config = dict(
    arch='unet',
    muon_scale='spectral',
    l1_shrink=0.03,
)
Rows from block 3, named by matrix and row number. Rows with one number belong to one channel. Each number is 200 + 20 x the weight over its row's rms, rounded and kept within 0 to 999. All counts start at 0. After the name is the row's rms in percent of the matrix's.
# convs0: first 3x3 conv (model.mid.1.convs.0.weight, 128x128x3x3), inputs 18-23, a 3x3 kernel for each
# convs1: second 3x3 conv (model.mid.1.convs.1.weight, 128x128x3x3, transposed), outputs 18-23, a 3x3 kernel for each
convs0.7,404,200,200,200,200,200,200,200,200,200,200,200,200,200,200,200,200,200,200,200,200,200,200,200,200,200,200,200,200,200,200,200,200,200,200,200,200,200,200,200,200,200,200,200,200,200,200,200,200,200,200,200,200,200,200
convs0.17,297,200,200,200,200,200,200,200,200,200,200,200,200,200,200,200,200,200,200,200,200,200,200,200,200,200,200,200,200,200,200,200,201,200,200,200,200,200,200,200,200,200,200,200,200,200,200,200,200,200,200,200,200,200,200
convs0.40,637,200,200,200,200,200,200,200,200,200,200,200,200,200,200,200,200,200,200,200,200,200,200,200,200,200,200,200,200,193,200,200,218,205,200,200,200,200,200,200,200,200,200,200,200,200,200,200,200,200,200,200,200,200,200
convs0.57,157,200,200,200,200,200,200,200,200,200,200,200,200,200,200,200,200,200,200,200,200,200,200,200,200,200,200,200,207,200,200,200,72,200,214,235,200,200,200,200,200,200,200,200,200,200,200,200,200,200,200,200,200,200,200
convs0.63,189,200,200,200,200,200,200,200,200,200,200,200,200,200,200,200,200,200,200,200,200,200,200,200,200,200,200,200,200,331,200,200,689,200,200,197,200,200,200,200,200,200,200,200,200,200,200,200,200,200,200,200,200,200,200
convs0.68,203,200,200,200,200,200,200,200,200,200,200,200,200,200,200,200,200,200,200,200,200,200,200,200,200,200,200,200,200,210,209,197,200,200,200,200,200,200,200,200,200,200,200,200,200,200,200,200,200,200,200,200,200,200,200
convs0.87,319,200,200,200,200,200,200,200,200,200,200,200,200,200,200,200,200,200,200,200,200,200,200,200,200,200,200,200,200,200,194,200,200,200,200,200,200,200,200,200,200,200,200,200,200,200,200,200,200,200,200,200,200,200,200
convs0.90,204,200,200,200,200,200,200,200,200,200,200,200,200,200,200,200,200,200,200,200,200,200,200,200,200,200,200,200,200,201,200,196,202,200,200,200,200,200,200,200,200,200,200,200,200,200,200,200,200,200,200,200,200,200,200
convs0.103,117,200,200,200,200,200,200,200,200,200,200,200,200,200,200,200,200,200,200,200,200,200,200,200,200,200,200,200,205,206,209,204,244,206,200,262,207,200,200,200,200,200,200,200,200,200,200,200,200,200,200,200,200,200,200
convs0.106,235,200,200,200,200,200,200,200,200,200,200,200,200,200,200,200,200,200,200,200,200,200,200,200,200,200,200,200,200,200,200,200,168,152,200,208,200,200,200,200,200,200,200,200,200,200,200,200,200,200,200,200,200,200,200
convs0.116,434,200,200,200,200,200,200,200,200,200,200,200,200,200,200,200,200,200,200,200,200,200,200,200,200,200,200,200,200,200,200,200,200,200,200,198,208,200,200,200,200,200,200,200,200,200,200,200,200,200,200,200,200,200,200
convs0.125,348,200,200,200,200,200,200,200,200,200,200,200,200,200,200,200,200,200,200,200,200,200,200,200,200,200,200,200,200,200,200,200,204,200,200,200,200,200,200,200,200,200,200,200,200,200,200,200,200,200,200,200,200,200,200
convs1.7,038,200,200,200,200,200,200,200,200,200,200,202,200,28,712,200,200,225,200,200,200,200,200,200,172,202,200,200,200,200,200,200,200,200,200,200,200,200,200,200,200,200,200,201,197,200,200,200,200,200,206,273,200,200,200
convs1.17,590,200,200,200,200,200,200,200,200,200,200,200,200,200,200,200,200,200,200,200,200,200,201,200,200,200,200,200,200,200,200,200,200,200,200,200,200,200,200,200,628,200,200,200,200,200,200,205,203,200,200,200,200,200,200
convs1.40,406,200,200,200,200,200,200,200,200,200,200,200,200,200,200,200,200,200,200,200,200,200,200,200,200,200,200,200,200,201,200,200,200,200,200,200,200,200,200,200,200,200,200,200,200,200,200,200,200,200,200,200,200,200,200
convs1.57,239,200,200,200,200,200,200,200,200,200,200,200,200,200,200,200,216,200,200,200,200,200,200,200,200,200,200,200,200,155,200,201,23,200,200,200,200,200,200,200,200,200,200,200,200,200,200,200,200,200,200,200,200,200,200
convs1.63,127,200,200,200,200,191,200,200,200,200,199,200,200,200,200,200,200,200,200,199,200,200,200,200,200,199,200,200,200,158,200,189,343,200,202,200,200,200,200,200,200,200,200,200,200,200,200,200,201,200,200,200,201,200,200
convs1.68,361,200,200,200,200,200,198,200,200,200,200,200,200,200,200,200,200,200,200,200,200,200,200,200,200,200,200,200,200,200,200,200,200,200,200,200,200,200,200,202,200,200,200,200,200,200,200,200,200,200,200,200,200,200,200
convs1.87,355,200,200,200,200,200,200,200,237,200,200,200,200,200,200,200,200,200,200,200,200,200,200,200,200,200,200,200,200,199,200,200,200,200,200,200,200,200,200,200,200,200,200,200,200,200,200,200,200,200,200,200,200,200,200
convs1.90,402,200,200,200,200,200,200,200,200,200,200,200,200,206,200,200,200,200,200,200,200,200,200,200,200,200,201,200,200,200,200,200,200,200,200,200,200,200,200,200,200,200,200,200,200,200,200,200,200,202,200,200,199,200,200
convs1.103,108,200,200,200,200,200,200,200,211,200,200,200,200,235,171,200,200,200,200,201,200,200,159,200,200,200,200,200,193,200,200,200,200,200,200,200,200,200,200,200,194,200,200,200,200,200,200,204,200,200,173,200,200,200,199
convs1.106,219,200,200,200,200,200,200,200,200,200,200,200,200,200,200,200,200,200,200,200,200,200,200,200,200,200,198,200,202,200,200,200,200,200,200,200,200,200,200,200,200,200,200,200,200,201,200,200,200,200,200,200,200,199,200
convs1.116,195,200,200,200,200,200,200,200,200,200,200,200,200,200,200,200,200,200,200,200,200,200,200,200,200,200,200,200,200,200,200,200,200,200,200,200,200,200,200,200,200,200,200,200,200,200,200,200,212,199,200,200,200,200,200
convs1.125,420,200,200,200,200,200,200,200,200,200,200,199,200,199,200,200,192,200,200,201,200,200,200,200,200,200,200,200,200,200,200,200,200,200,200,200,200,200,200,200,200,200,200,201,203,200,200,200,200,200,200,200,200,200,200